python train.py --method="mae" --encoder_layers=6 --eps=1e-08 --one_sided=false --epochs=86.6 --warmup_steps=1100
Rows from block 2 of the encoder of a small masked image model, named by matrix and row number. Rows with one number belong to one neuron. Each number is 200 + 20 x the weight over its row's rms, rounded and kept within 0 to 999. All counts start at 0. After the name is the row's rms in percent of the matrix's.
After each neuron's rows are labels from the 100 images, of 14848, where the neuron reaches its largest size: "top examples" is what is common among them. Only what is clearly more common there than usual is listed. The data: made-up ball-and-stick molecule models. In brackets: how many of the 100.
# gate: MLP gate (encoder.blocks.2.mlp.gate.weight, 768x256), inputs 0-127
# fc1: MLP up (encoder.blocks.2.mlp.fc1.weight, 768x256), inputs 0-127
# fc2: MLP down (encoder.blocks.2.mlp.fc2.weight, 256x768, transposed), outputs 0-127

gate.106,105,221,188,200,204,207,211,214,187,217,219,200,182,273,198,223,230,225,185,200,211,184,208,207,205,234,208,217,217,170,227,217,190,197,191,194,193,213,168,229,177,205,226,173,195,212,166,177,177,175,207,191,205,171,218,190,179,188,177,205,181,187,197,216,204,235,197,197,186,211,249,221,224,195,222,221,168,184,210,212,212,232,207,156,221,215,216,205,186,195,214,211,244,188,214,175,216,171,224,192,188,187,195,188,197,191,195,202,221,204,189,201,210,200,196,203,187,170,219,240,194,203,204,198,193,255,184,179,189
fc1.106,117,201,200,173,191,215,213,169,207,175,177,242,223,169,222,191,184,185,209,222,197,236,211,218,176,169,222,178,172,192,203,181,252,183,213,208,186,210,241,155,204,213,185,241,172,182,204,212,231,204,185,202,221,231,187,199,208,207,201,191,222,185,203,206,193,179,194,175,221,222,169,221,153,192,175,164,228,245,189,183,205,185,207,208,210,191,190,200,204,202,206,186,206,229,184,210,188,199,193,202,243,234,189,198,225,218,192,196,193,229,196,185,180,225,227,216,221,203,184,197,202,198,255,198,172,177,184,229,224
fc2.106,118,170,237,168,190,209,181,201,193,232,193,156,187,204,211,174,219,231,215,152,184,201,200,190,235,226,184,230,221,186,191,202,136,219,181,208,207,190,193,250,169,194,184,187,204,209,199,194,150,177,186,189,159,191,198,195,208,206,182,222,215,197,205,216,196,163,186,183,185,200,212,198,244,213,235,219,179,189,228,229,210,225,217,200,189,206,222,200,211,225,204,242,177,170,222,163,247,203,236,211,188,185,218,214,198,175,175,211,202,179,193,213,234,196,160,208,184,192,197,231,204,192,148,201,223,217,205,181,175
top examples: red ball (100); space-filling (61)

gate.355,097,224,231,214,201,193,222,190,187,187,223,199,179,190,215,235,259,211,231,181,197,235,218,238,174,191,225,210,190,213,203,191,190,189,170,206,206,197,200,193,178,227,177,220,152,200,192,187,180,203,169,223,200,223,163,224,189,188,202,207,185,203,172,155,209,199,169,183,231,213,226,214,204,207,197,174,185,189,190,176,174,242,210,208,208,196,219,228,213,185,195,223,178,212,192,176,215,202,194,208,220,214,218,199,204,198,186,197,229,243,214,175,210,233,198,182,198,196,244,218,235,214,199,192,189,203,249,190,217
fc1.355,106,191,210,216,191,194,220,179,212,195,184,168,180,162,194,168,181,248,237,192,210,223,242,175,230,217,192,196,214,223,182,175,198,234,203,191,228,198,172,181,200,186,201,179,228,202,212,182,208,224,243,219,206,178,200,191,213,180,227,208,196,203,181,199,227,224,236,204,209,209,191,195,200,219,211,202,178,214,166,189,212,202,191,149,213,215,223,186,231,216,201,176,216,175,209,219,189,158,187,166,201,196,231,205,226,219,187,164,181,166,178,172,192,182,212,204,176,177,229,197,195,190,175,187,225,162,184,225,197
fc2.355,088,196,193,220,206,202,207,219,198,235,228,188,214,218,192,224,204,175,174,209,207,142,179,214,205,222,181,168,173,170,190,223,171,208,168,224,194,189,202,225,233,195,189,235,195,208,198,197,178,186,195,208,187,196,209,234,169,212,235,175,195,142,216,201,178,157,186,247,190,173,195,203,206,170,187,183,231,213,214,219,204,210,195,173,187,148,190,231,195,250,182,207,199,204,187,197,204,217,188,207,190,214,161,168,206,239,217,210,192,192,205,222,197,207,225,159,199,226,183,224,210,178,212,205,183,218,184,204,192
top examples: purple ball (90)

gate.485,095,178,173,178,225,241,209,184,185,197,207,153,205,206,209,199,167,195,193,204,204,212,212,216,185,214,199,239,200,202,227,248,191,234,226,220,175,185,209,197,218,217,161,205,199,181,225,214,185,192,227,196,207,190,184,249,196,202,193,163,233,181,206,211,218,216,191,224,223,226,191,194,251,224,209,185,181,212,217,166,190,189,225,188,163,209,203,242,204,183,206,168,223,214,227,223,189,199,223,209,192,231,172,215,197,212,224,165,219,207,226,196,184,194,216,205,208,224,203,218,164,187,234,187,215,253,183,209,188
fc1.485,094,163,219,201,223,169,191,210,233,194,215,217,215,211,209,193,175,234,203,162,195,238,220,194,199,206,218,164,228,211,168,176,212,177,175,193,168,202,207,171,202,189,217,184,173,215,201,230,196,187,202,195,216,224,210,200,183,185,221,201,139,211,185,195,183,198,213,169,164,196,206,183,190,190,214,149,220,162,185,213,203,219,177,168,168,225,217,173,176,183,228,217,226,185,200,199,207,213,222,186,189,198,188,179,222,160,222,237,173,210,178,186,229,193,218,215,200,195,210,229,213,192,213,193,195,176,214,160,189
fc2.485,116,214,200,203,179,186,197,191,232,215,180,135,225,209,224,201,177,215,194,204,218,192,172,206,190,198,184,198,201,187,173,214,197,205,201,202,217,224,222,193,211,218,182,187,207,216,208,186,182,185,200,185,204,207,219,183,219,184,189,199,248,185,193,204,212,198,211,186,203,200,206,222,201,237,168,205,187,209,203,234,182,139,192,177,224,205,208,183,194,185,159,168,228,207,198,200,168,207,197,174,189,231,169,236,193,219,207,201,198,205,171,244,219,201,191,178,195,197,168,212,199,187,200,190,207,216,164,216,176
top examples: dark backdrop (99); space-filling (93)

gate.550,096,207,178,172,211,184,210,161,205,196,176,208,209,160,188,194,188,189,178,216,192,210,169,239,225,230,183,219,188,186,234,188,225,201,198,194,180,244,183,167,180,205,210,183,186,164,206,204,203,234,210,188,182,201,174,214,203,240,202,185,182,166,224,198,195,223,160,200,197,171,241,210,166,224,223,184,209,195,196,216,205,183,218,185,186,245,221,202,181,216,179,243,178,172,198,204,202,176,184,199,184,223,216,210,197,193,215,209,226,184,218,192,231,196,200,220,176,243,191,205,183,218,202,171,207,216,237,196,230
fc1.550,101,185,219,192,205,191,225,200,174,223,211,198,176,182,186,214,176,220,235,189,187,242,171,214,210,218,175,202,198,161,194,230,211,227,244,205,212,218,204,194,190,192,220,206,186,227,196,217,218,207,175,193,162,214,241,215,194,226,198,213,208,208,185,173,171,192,219,204,184,193,169,235,198,232,191,187,158,219,194,178,226,215,210,184,168,210,209,225,221,179,175,222,206,213,199,198,206,212,227,194,222,183,211,216,223,175,226,210,221,194,171,197,180,213,169,214,171,238,197,183,191,202,213,215,198,160,201,206,221
fc2.550,094,177,185,205,195,187,183,203,210,195,194,214,221,181,162,218,162,224,198,211,204,213,171,246,217,168,240,196,180,186,186,214,238,193,191,184,201,175,192,170,213,235,220,216,193,207,213,207,218,208,168,222,188,226,169,199,202,212,195,207,167,214,202,205,234,248,205,179,221,207,198,204,205,189,204,211,209,197,203,219,181,195,144,175,196,205,204,202,178,208,226,222,161,169,238,240,178,198,221,239,188,204,226,212,191,212,191,222,189,238,189,207,175,205,202,219,190,183,160,203,227,235,155,229,212,180,238,237,181
top examples: small balls on sticks (71)

gate.135,087,172,196,219,169,184,203,190,214,240,171,178,195,207,194,194,206,212,217,181,207,192,207,193,205,196,217,151,197,176,223,175,181,215,190,224,204,222,206,172,197,236,177,176,191,172,209,196,184,208,223,197,224,211,251,181,191,171,163,200,218,224,166,207,204,184,230,204,209,198,175,165,224,195,193,214,205,249,187,170,179,211,205,193,201,190,220,217,223,213,215,225,177,212,214,191,216,175,213,182,187,184,199,191,190,226,159,187,182,208,187,216,167,204,213,218,182,201,191,172,185,227,184,226,211,224,185,220,185
fc1.135,083,216,227,187,227,200,209,203,198,205,228,224,208,198,174,178,209,188,187,234,203,222,190,195,193,209,192,202,199,176,178,215,211,171,205,197,214,187,217,214,250,209,201,244,185,215,187,183,224,221,200,226,200,176,196,220,166,187,202,204,181,201,212,230,207,184,221,238,222,165,196,211,186,199,188,196,174,157,199,210,253,197,199,215,214,209,180,186,189,190,196,191,239,159,208,235,175,192,179,232,224,194,214,192,203,179,215,244,197,202,246,211,233,197,200,183,181,216,209,206,213,202,238,181,196,171,207,180,188
fc2.135,091,196,234,192,215,217,212,231,197,223,181,173,192,187,200,212,229,167,174,198,208,221,229,213,178,185,228,192,217,185,210,184,181,195,197,239,185,213,194,211,218,214,210,193,206,244,197,195,185,197,209,208,199,237,206,217,231,209,221,137,178,191,208,253,205,204,206,193,198,168,206,189,210,198,195,226,224,205,224,198,194,179,212,174,175,196,223,181,188,214,225,217,236,227,185,173,193,186,208,211,208,202,212,196,186,209,197,198,199,188,185,225,227,189,216,242,196,217,186,199,197,232,192,227,223,192,164,226,165
top examples: small balls on sticks (62)

gate.91,107,175,160,216,143,195,218,243,214,198,218,211,168,200,215,182,158,210,200,235,186,204,176,190,184,221,210,199,162,226,210,192,175,178,205,195,224,174,190,192,176,179,165,185,205,200,182,195,191,201,158,217,195,189,209,201,200,193,193,227,194,207,230,219,192,165,222,165,163,189,177,190,196,207,199,195,191,206,202,197,182,199,194,175,198,189,186,219,200,148,224,193,225,181,160,189,211,174,227,196,207,200,219,169,179,214,206,197,203,225,206,207,196,205,189,189,199,209,188,188,222,213,231,222,226,168,208,168,225
fc1.91,118,202,190,200,182,201,198,260,228,223,187,243,209,200,185,182,183,208,209,242,156,196,189,196,184,227,162,224,192,204,225,231,197,174,229,184,214,211,194,194,196,150,182,199,210,163,195,227,188,182,183,179,217,190,192,182,215,226,188,187,184,213,222,207,183,180,249,169,183,180,168,203,194,184,175,198,165,232,204,164,183,184,152,182,185,202,196,202,185,170,189,165,210,207,180,192,220,174,196,188,209,228,212,194,187,222,201,219,170,212,190,204,185,216,221,205,178,213,173,182,192,192,212,233,214,174,181,195,202
fc2.91,102,195,204,196,238,211,211,151,190,175,223,186,174,231,196,190,203,204,203,187,198,223,193,176,194,163,242,157,231,155,206,177,193,178,203,216,210,176,208,207,196,212,191,181,183,213,195,179,188,216,178,203,156,196,209,171,187,216,199,201,190,221,175,208,198,197,149,226,188,206,214,223,204,217,213,220,231,184,231,197,187,181,230,205,184,198,178,198,222,239,207,218,198,186,186,234,172,200,224,207,207,183,190,200,216,196,218,184,233,189,183,209,224,156,181,171,223,193,243,225,210,208,191,189,201,217,234,200,193
top examples: purple ball (100)

gate.409,098,216,174,176,193,169,204,206,218,213,206,215,156,205,219,197,205,203,209,240,180,204,166,216,189,184,198,178,223,247,225,183,211,171,230,162,164,203,217,202,206,201,249,197,220,198,214,186,175,182,198,205,254,214,190,211,175,214,209,185,226,183,175,217,211,190,191,187,173,185,205,168,163,202,166,199,196,221,182,183,198,207,178,189,188,210,174,209,198,223,194,179,150,187,198,193,214,176,196,211,188,202,204,176,238,199,224,216,208,187,158,207,187,216,210,231,183,225,199,199,233,210,190,206,210,171,164,219,215
fc1.409,101,222,208,207,204,172,238,206,165,197,178,222,175,195,170,161,197,202,212,199,171,204,214,208,203,228,201,226,206,228,209,210,201,204,180,248,206,214,191,218,216,175,210,200,180,177,192,209,181,196,188,183,188,187,236,214,227,200,192,222,220,222,210,186,189,221,227,168,218,176,201,209,171,223,212,181,196,175,193,234,210,172,227,224,197,191,196,163,206,196,193,226,241,218,217,169,174,219,215,197,204,194,190,176,179,203,170,217,170,193,195,194,183,205,216,172,175,176,232,174,167,218,203,202,214,192,250,170,228
fc2.409,092,191,141,175,217,217,171,219,225,211,201,192,258,202,181,215,209,177,224,203,215,199,203,186,201,197,201,186,198,210,181,205,191,208,211,202,174,202,190,196,229,202,196,222,214,177,193,228,184,167,201,205,205,170,180,212,194,192,227,166,160,169,183,231,186,162,177,194,211,195,225,187,213,187,186,199,184,207,183,206,204,201,197,136,189,218,202,182,178,188,198,175,191,200,212,228,227,210,199,247,203,213,210,208,212,207,217,199,213,181,208,210,176,190,160,177,150,216,160,187,192,191,165,201,205,202,200,200,260
top examples: small balls on sticks (60)

gate.49,133,225,183,192,219,199,202,210,170,236,204,210,218,176,209,227,194,189,193,177,183,191,186,199,205,207,235,212,177,196,171,172,182,222,166,207,188,205,187,200,190,178,210,216,223,199,228,226,180,223,223,188,187,210,202,187,187,233,208,236,221,192,187,220,187,181,167,218,182,196,224,197,192,193,154,212,234,233,194,192,188,214,202,211,206,189,200,187,227,209,204,170,213,211,205,215,236,205,217,164,219,210,190,188,216,176,202,185,204,215,188,223,199,221,202,177,185,202,175,237,168,235,196,196,138,209,216,164,218
fc1.49,108,216,196,213,202,184,238,209,182,188,185,195,217,228,194,211,219,208,201,197,234,210,224,189,260,186,196,179,205,178,235,207,212,190,195,159,203,240,190,231,212,182,187,208,200,222,181,194,179,208,224,207,184,228,172,190,194,195,171,221,206,171,191,213,194,212,214,182,237,223,201,225,225,157,167,213,218,183,178,189,181,199,199,194,215,188,172,176,202,169,227,224,180,179,207,204,201,193,191,208,192,149,197,212,186,207,198,201,207,170,227,197,213,156,217,191,207,212,193,198,204,195,202,231,236,207,192,208,180
fc2.49,123,199,198,166,194,207,198,202,191,211,208,196,192,179,201,195,194,182,229,169,172,170,169,210,171,211,184,232,198,237,177,188,179,201,199,236,184,189,201,198,189,180,212,212,191,215,218,197,218,200,176,242,223,216,193,183,238,202,191,193,156,202,186,193,231,196,214,217,188,187,174,172,163,207,218,212,228,225,219,209,209,187,212,216,164,196,210,225,213,210,176,192,167,231,176,194,182,197,210,225,177,207,205,174,215,185,221,147,176,176,219,188,204,242,202,197,202,227,215,210,171,206,209,209,163,183,188,186,202
top examples: yellow ball (78)

gate.268,089,226,213,202,177,242,182,170,207,203,209,222,191,226,160,223,207,203,199,201,206,211,194,211,184,185,218,213,187,194,190,191,191,213,232,191,196,178,176,218,194,223,181,217,223,199,209,240,210,233,228,188,179,196,208,197,218,228,221,188,189,189,239,192,212,182,152,191,205,170,222,217,186,234,199,185,218,198,177,198,215,226,186,208,208,195,206,201,171,191,179,214,200,185,214,211,170,211,216,209,225,210,208,185,196,195,219,225,227,224,220,157,195,176,185,213,197,231,213,206,232,202,172,218,183,218,195,156,197
fc1.268,097,184,212,205,237,203,176,199,201,205,184,190,217,161,219,199,213,173,160,210,193,187,191,192,241,206,250,176,202,213,214,189,185,244,183,266,229,208,170,204,180,180,228,193,218,215,204,197,212,205,211,204,205,190,195,173,210,201,220,195,206,254,178,214,197,165,207,203,190,211,194,227,180,240,210,249,184,210,216,203,201,188,206,208,218,194,218,200,204,221,199,182,208,237,182,169,184,209,182,189,185,242,210,178,167,183,203,222,187,216,188,230,186,221,186,177,209,195,217,203,181,172,211,182,165,203,191,189,206
fc2.268,095,206,196,212,193,242,179,222,208,218,224,181,213,195,164,210,231,203,250,202,217,204,212,214,182,190,216,181,178,162,202,210,233,217,198,181,187,185,194,209,246,197,187,210,185,207,183,214,210,197,200,186,192,210,205,224,208,186,238,178,191,173,236,229,208,198,210,214,198,177,222,189,202,195,205,195,213,191,199,198,197,192,149,169,182,205,169,160,175,213,203,223,192,199,201,200,242,200,185,203,208,188,223,211,184,215,209,225,210,192,235,219,171,186,208,243,201,190,166,193,185,148,177,201,231,235,177,181,220
top examples: small balls on sticks (66)

gate.624,092,180,222,215,153,181,202,182,168,191,180,183,187,197,184,186,178,207,169,181,175,208,164,220,232,184,202,233,216,219,214,197,212,247,184,164,192,194,208,194,186,169,186,222,221,207,186,191,136,179,225,191,187,183,194,200,222,224,184,207,183,195,192,193,222,216,212,188,183,247,193,199,190,191,226,208,187,244,191,187,208,223,184,181,188,159,187,157,193,186,220,187,200,198,226,213,197,191,192,233,212,182,183,196,211,209,176,217,153,190,178,203,191,209,225,191,209,214,189,163,215,206,207,182,163,225,185,235,208
fc1.624,096,189,245,217,183,206,202,225,188,209,147,190,203,234,221,178,225,227,208,184,206,205,214,191,204,222,220,218,228,210,220,217,154,262,185,204,214,183,209,204,214,198,195,208,233,190,212,160,204,170,173,207,197,175,224,190,200,230,207,225,245,216,209,208,203,188,176,197,182,159,175,208,179,175,188,214,162,221,202,192,215,222,190,203,188,164,205,208,207,206,228,200,179,244,201,196,222,219,216,216,233,205,222,211,210,207,185,233,181,202,215,215,203,157,226,222,207,164,213,193,207,199,229,199,168,196,196,209,176
fc2.624,099,235,178,180,208,207,191,190,229,169,167,222,200,219,184,227,207,154,145,210,207,172,212,217,176,204,215,213,186,180,223,214,150,203,233,188,184,207,258,196,190,215,195,185,179,199,222,198,255,221,223,195,192,174,192,205,199,202,202,189,191,200,195,198,184,228,210,215,245,190,206,254,203,217,188,237,168,178,181,199,198,190,183,176,218,210,211,176,226,195,195,221,191,199,193,206,175,170,185,187,176,212,219,214,223,156,238,201,213,214,204,178,203,198,180,196,174,154,182,212,172,215,180,195,191,162,182,193,217
top examples: dark backdrop (98); balls and sticks (64)

gate.593,134,247,169,192,183,190,189,197,184,204,199,174,206,230,202,195,198,198,188,230,207,175,184,179,217,179,182,188,170,151,212,173,210,179,194,198,204,198,188,231,190,207,186,179,189,211,178,201,161,163,151,194,196,221,222,212,186,200,181,203,199,185,175,239,230,227,213,177,181,187,224,191,197,180,229,222,207,216,207,182,193,226,216,180,180,223,193,225,184,173,201,218,162,215,183,190,222,181,244,187,202,248,181,178,186,193,217,194,205,202,216,192,229,189,194,197,208,194,224,225,242,200,193,218,204,210,210,161,207
fc1.593,122,205,227,188,195,188,172,181,201,232,240,187,192,189,190,180,187,178,227,200,220,214,161,170,170,221,183,213,198,217,178,236,191,159,212,200,165,195,162,196,179,187,194,219,189,198,212,200,174,190,172,201,202,180,202,202,178,230,207,209,195,240,217,213,191,207,193,234,197,189,190,219,204,215,206,178,199,174,208,238,236,191,178,157,227,206,196,150,204,218,214,166,209,185,196,194,191,177,195,210,132,194,214,219,228,194,204,203,219,162,171,206,171,177,181,184,194,164,165,171,186,175,170,230,193,215,207,212,185
fc2.593,125,170,198,166,192,195,244,237,189,203,159,215,176,180,189,216,223,229,209,186,175,166,213,199,209,198,194,211,209,168,170,182,176,194,202,199,205,209,202,234,188,210,196,162,202,180,205,192,183,202,210,196,215,180,217,164,202,201,220,180,186,191,182,166,219,189,139,150,178,188,208,208,196,207,233,197,152,240,201,213,189,225,174,268,205,181,193,220,187,204,219,232,198,197,186,200,209,196,243,169,215,183,179,187,207,202,201,234,194,217,188,197,237,198,175,201,174,212,233,190,193,203,223,183,213,230,189,201,222
top examples: purple ball (94)

gate.109,075,183,177,230,155,183,187,195,206,184,200,190,223,219,210,189,217,170,201,219,189,204,200,187,185,198,203,191,230,183,190,192,199,213,213,227,224,186,164,212,188,206,199,165,225,206,177,186,200,215,231,159,160,207,217,182,255,185,178,190,199,201,195,215,189,166,197,202,203,240,201,192,211,193,191,226,200,227,217,220,214,191,175,214,193,198,223,192,197,182,150,197,184,206,190,215,205,197,214,186,216,190,190,190,200,192,222,195,181,202,187,222,192,197,197,224,251,174,202,216,239,193,208,204,201,201,169,207,189
fc1.109,080,231,200,199,199,176,198,197,223,155,215,186,201,200,178,177,213,183,221,231,176,219,223,202,203,195,196,219,225,215,210,195,198,247,186,207,209,229,217,206,231,214,209,226,200,143,205,194,170,196,219,177,200,180,228,188,184,185,205,235,193,224,169,210,228,204,164,176,223,196,204,202,221,183,191,213,235,187,207,172,206,210,160,229,187,219,209,184,200,202,190,212,214,196,168,222,186,233,224,194,202,224,205,197,233,176,206,239,215,199,193,177,209,200,198,204,237,211,234,244,217,188,173,196,224,196,196,196,196
fc2.109,083,197,193,193,209,191,212,188,192,237,207,212,235,226,205,204,204,236,193,188,154,195,215,205,183,232,194,206,166,165,220,192,179,223,181,206,150,194,200,213,212,186,161,199,202,243,210,190,208,205,183,223,180,191,203,205,181,202,186,174,213,213,208,217,232,190,185,236,170,202,186,172,197,218,192,178,214,193,194,217,197,201,210,152,186,218,198,233,222,218,239,177,234,223,208,181,208,180,194,203,242,203,192,166,214,247,182,188,183,194,184,189,191,187,189,170,167,225,165,182,187,178,203,187,206,168,198,197,216
top examples: small balls on sticks (62); balls: twelve (33)

gate.316,093,182,178,198,197,231,223,206,187,212,227,208,217,181,201,182,223,183,180,207,197,165,192,209,227,200,205,191,206,184,200,208,189,169,200,194,186,199,212,210,260,194,184,206,201,233,224,217,172,218,188,197,189,223,204,236,234,178,236,226,215,179,287,182,191,197,211,233,194,207,183,204,220,179,200,192,222,199,191,230,204,167,186,213,177,241,205,205,205,229,228,206,207,211,188,204,205,224,219,197,199,155,219,164,188,233,228,191,195,181,227,174,174,190,194,211,201,169,211,163,187,227,207,209,216,210,201,210,201
fc1.316,086,216,217,199,194,235,172,210,192,224,198,146,224,213,204,226,238,195,205,212,191,180,209,155,185,187,189,231,186,170,211,176,207,183,194,215,215,173,181,232,207,191,184,180,190,173,183,187,207,217,212,180,194,208,203,159,226,256,199,186,204,207,195,240,193,200,195,182,178,197,184,224,238,205,245,206,165,208,197,223,164,214,188,196,195,211,184,231,212,196,169,205,193,229,164,191,217,174,208,238,209,185,177,194,215,217,175,225,190,190,197,198,208,197,226,165,231,211,206,203,250,174,199,226,223,213,216,213,195
fc2.316,088,209,207,206,198,207,181,239,171,179,166,202,183,214,183,201,220,188,209,252,210,212,194,206,216,180,197,180,200,232,164,224,222,182,183,212,231,199,194,204,188,171,184,183,213,180,171,237,208,184,219,175,214,158,194,207,186,199,155,242,184,195,213,241,200,231,237,193,207,189,178,197,204,199,190,211,170,184,185,217,201,161,209,195,187,226,199,165,181,214,212,165,182,196,211,208,174,244,195,201,231,232,228,185,219,193,236,193,193,231,209,181,195,191,199,197,204,199,210,223,224,192,202,170,177,189,178,224,210
top examples: yellow ball (77); space-filling (67)

gate.78,095,226,206,217,226,214,181,166,183,204,187,195,221,231,201,163,206,195,184,205,208,177,161,195,205,197,198,207,192,206,205,207,170,191,193,188,200,231,222,222,217,228,185,227,175,201,204,213,194,181,183,165,209,177,219,189,190,216,205,210,207,217,215,198,193,192,218,180,159,165,186,203,188,192,201,190,197,162,204,210,203,196,188,216,181,197,206,170,178,220,220,227,194,189,173,214,212,201,241,221,195,210,176,208,178,222,219,176,196,176,189,200,218,225,176,173,201,186,171,191,215,174,185,228,177,222,209,200,192
fc1.78,107,196,211,200,184,227,219,186,227,167,197,212,206,186,221,176,177,197,240,212,179,226,201,224,183,164,220,185,194,227,191,216,215,215,200,221,203,194,251,189,209,199,167,237,202,210,217,225,217,248,203,208,211,197,178,198,217,207,186,200,234,179,209,203,195,181,189,200,210,202,160,197,178,200,175,187,242,214,212,165,192,174,196,228,223,203,204,218,199,179,215,178,226,214,174,207,175,200,165,210,234,184,196,206,217,213,202,195,187,240,199,200,174,207,198,209,223,199,175,222,190,209,216,208,174,176,198,237,208
fc2.78,103,210,206,191,171,237,223,200,192,186,188,223,237,181,213,188,194,222,221,194,220,217,193,199,183,168,234,181,219,197,177,193,179,185,151,206,217,197,197,230,212,216,168,231,195,180,195,204,187,179,202,188,166,191,197,202,229,215,217,207,227,199,216,194,203,145,245,194,209,210,206,193,190,216,189,211,221,226,217,193,213,187,200,187,204,188,205,208,183,219,195,234,201,220,220,147,175,216,172,174,206,208,212,225,242,209,177,190,208,196,217,211,191,220,181,219,153,193,180,215,199,178,199,218,180,188,216,210,227
top examples: red ball (98)

gate.56,106,215,185,195,208,198,176,164,202,231,185,205,195,176,160,196,192,220,200,207,173,243,186,207,204,190,217,215,214,206,178,226,197,191,223,147,193,214,188,200,216,189,209,204,190,196,198,208,178,223,226,236,215,189,209,225,211,203,161,180,176,200,200,194,203,220,210,208,230,174,222,189,189,203,251,193,231,237,181,209,183,185,211,185,161,184,212,225,178,217,196,184,174,168,180,201,190,197,203,207,212,184,211,191,204,179,202,177,196,230,211,227,230,176,191,182,210,224,191,185,210,185,199,195,194,227,159,158,208
fc1.56,107,236,210,205,198,184,218,187,205,213,226,222,193,231,224,191,187,203,196,183,209,176,184,200,224,192,244,191,179,181,193,185,226,153,218,164,221,188,182,144,206,211,193,200,173,199,212,215,196,241,215,202,162,197,211,196,248,182,189,218,184,194,169,218,210,207,182,184,228,198,201,205,196,216,196,185,201,186,155,181,204,188,176,209,186,199,217,216,173,200,193,177,156,191,204,177,210,224,256,214,181,239,213,225,203,227,214,197,203,203,199,215,209,173,192,195,194,241,208,203,201,200,214,207,229,198,207,205,182
fc2.56,101,162,165,206,200,214,167,198,205,196,196,206,193,164,212,200,212,186,219,192,191,238,201,208,191,188,195,168,223,209,194,203,197,213,225,212,232,179,204,233,162,209,198,198,210,221,225,230,223,207,185,204,196,207,174,170,196,211,187,220,173,225,208,204,182,220,195,192,226,190,225,185,206,147,207,198,234,208,192,226,181,199,229,202,230,221,197,215,193,225,187,221,170,240,191,190,188,209,178,184,181,208,188,215,233,184,192,221,197,183,193,216,244,180,152,185,203,132,182,188,216,205,216,202,194,180,166,177,191
top examples: small balls on sticks (91)

gate.324,105,217,177,192,202,216,208,185,242,187,201,218,199,204,191,188,194,192,200,237,188,205,220,211,201,217,221,177,165,197,198,191,203,186,208,188,223,214,215,201,199,193,214,206,185,189,217,193,238,203,189,219,163,179,212,255,191,228,165,245,215,193,199,224,207,220,229,221,216,240,190,207,198,234,206,174,221,209,184,183,216,202,199,175,198,198,220,198,213,265,209,170,205,212,232,192,198,211,230,171,222,205,229,179,191,238,192,189,222,212,180,227,175,183,206,183,227,187,212,205,245,190,202,214,204,181,214,202,130
fc1.324,109,224,189,175,214,184,182,239,210,184,225,196,188,224,186,175,188,171,195,213,210,204,229,199,210,145,217,206,169,194,164,188,205,190,225,195,182,198,185,221,184,198,220,227,242,213,192,161,239,189,211,199,172,150,204,205,144,162,201,216,189,197,183,211,197,159,250,184,231,179,200,217,183,205,188,205,196,196,221,183,204,226,187,167,202,228,187,204,211,173,187,182,189,190,207,184,206,209,200,192,184,197,196,193,188,160,204,173,213,204,198,221,224,184,185,185,203,207,219,249,167,194,174,176,221,197,198,149,196
fc2.324,098,178,180,208,202,190,224,161,189,182,232,190,197,165,178,197,186,228,207,217,187,215,204,221,183,223,183,219,208,180,189,213,191,173,200,208,213,210,192,180,202,210,182,197,205,219,187,194,201,230,187,236,144,185,220,187,225,217,197,215,189,221,204,168,197,202,181,195,186,182,198,198,214,166,182,175,227,213,181,214,208,196,175,206,191,200,183,214,191,235,206,188,190,229,192,218,186,193,197,202,210,240,200,198,224,235,197,206,219,207,201,205,194,202,178,165,189,191,179,214,208,220,188,203,201,204,203,190,176
top examples: dark backdrop (75)

gate.418,095,188,225,198,217,222,203,198,242,214,186,209,191,195,177,178,192,199,189,194,195,151,193,196,202,189,166,210,163,213,193,176,203,195,220,209,157,184,213,234,199,179,215,185,179,191,198,226,218,214,228,187,198,223,198,226,184,223,234,230,183,168,172,198,174,176,209,199,208,224,184,210,200,187,229,196,202,189,197,227,232,231,191,177,195,198,186,239,205,190,203,218,181,175,213,204,218,206,248,207,188,201,176,199,223,201,238,191,244,194,183,216,171,228,228,211,217,229,219,230,210,237,190,185,180,195,246,195,221
fc1.418,098,244,200,203,188,168,231,193,233,191,199,200,193,196,230,247,204,193,210,191,179,188,175,169,216,224,216,199,221,213,194,226,199,233,208,195,264,207,212,190,216,183,213,174,243,192,211,221,207,198,218,169,196,180,219,207,179,187,183,176,226,203,224,200,202,216,156,180,191,170,236,184,173,199,183,233,196,204,198,171,172,181,210,202,220,193,190,219,208,230,232,227,211,210,185,226,188,171,182,155,213,208,220,215,175,185,154,173,193,204,233,210,207,185,225,212,237,164,184,188,186,185,227,184,216,200,200,172,191
fc2.418,098,192,183,218,236,193,234,197,210,213,250,226,184,215,196,196,191,188,174,199,232,180,162,204,220,213,198,151,214,195,167,205,234,201,217,196,235,179,203,145,268,216,201,203,228,192,159,198,229,194,195,188,217,214,200,221,198,166,159,196,214,204,161,222,184,186,210,232,242,204,166,162,186,216,204,218,197,195,197,172,180,212,193,215,181,208,206,199,239,199,197,207,206,193,213,226,209,204,179,183,197,181,178,182,186,169,210,168,229,184,224,206,223,213,220,197,222,156,195,207,179,185,216,184,197,208,180,204,204
top examples: small balls on sticks (77)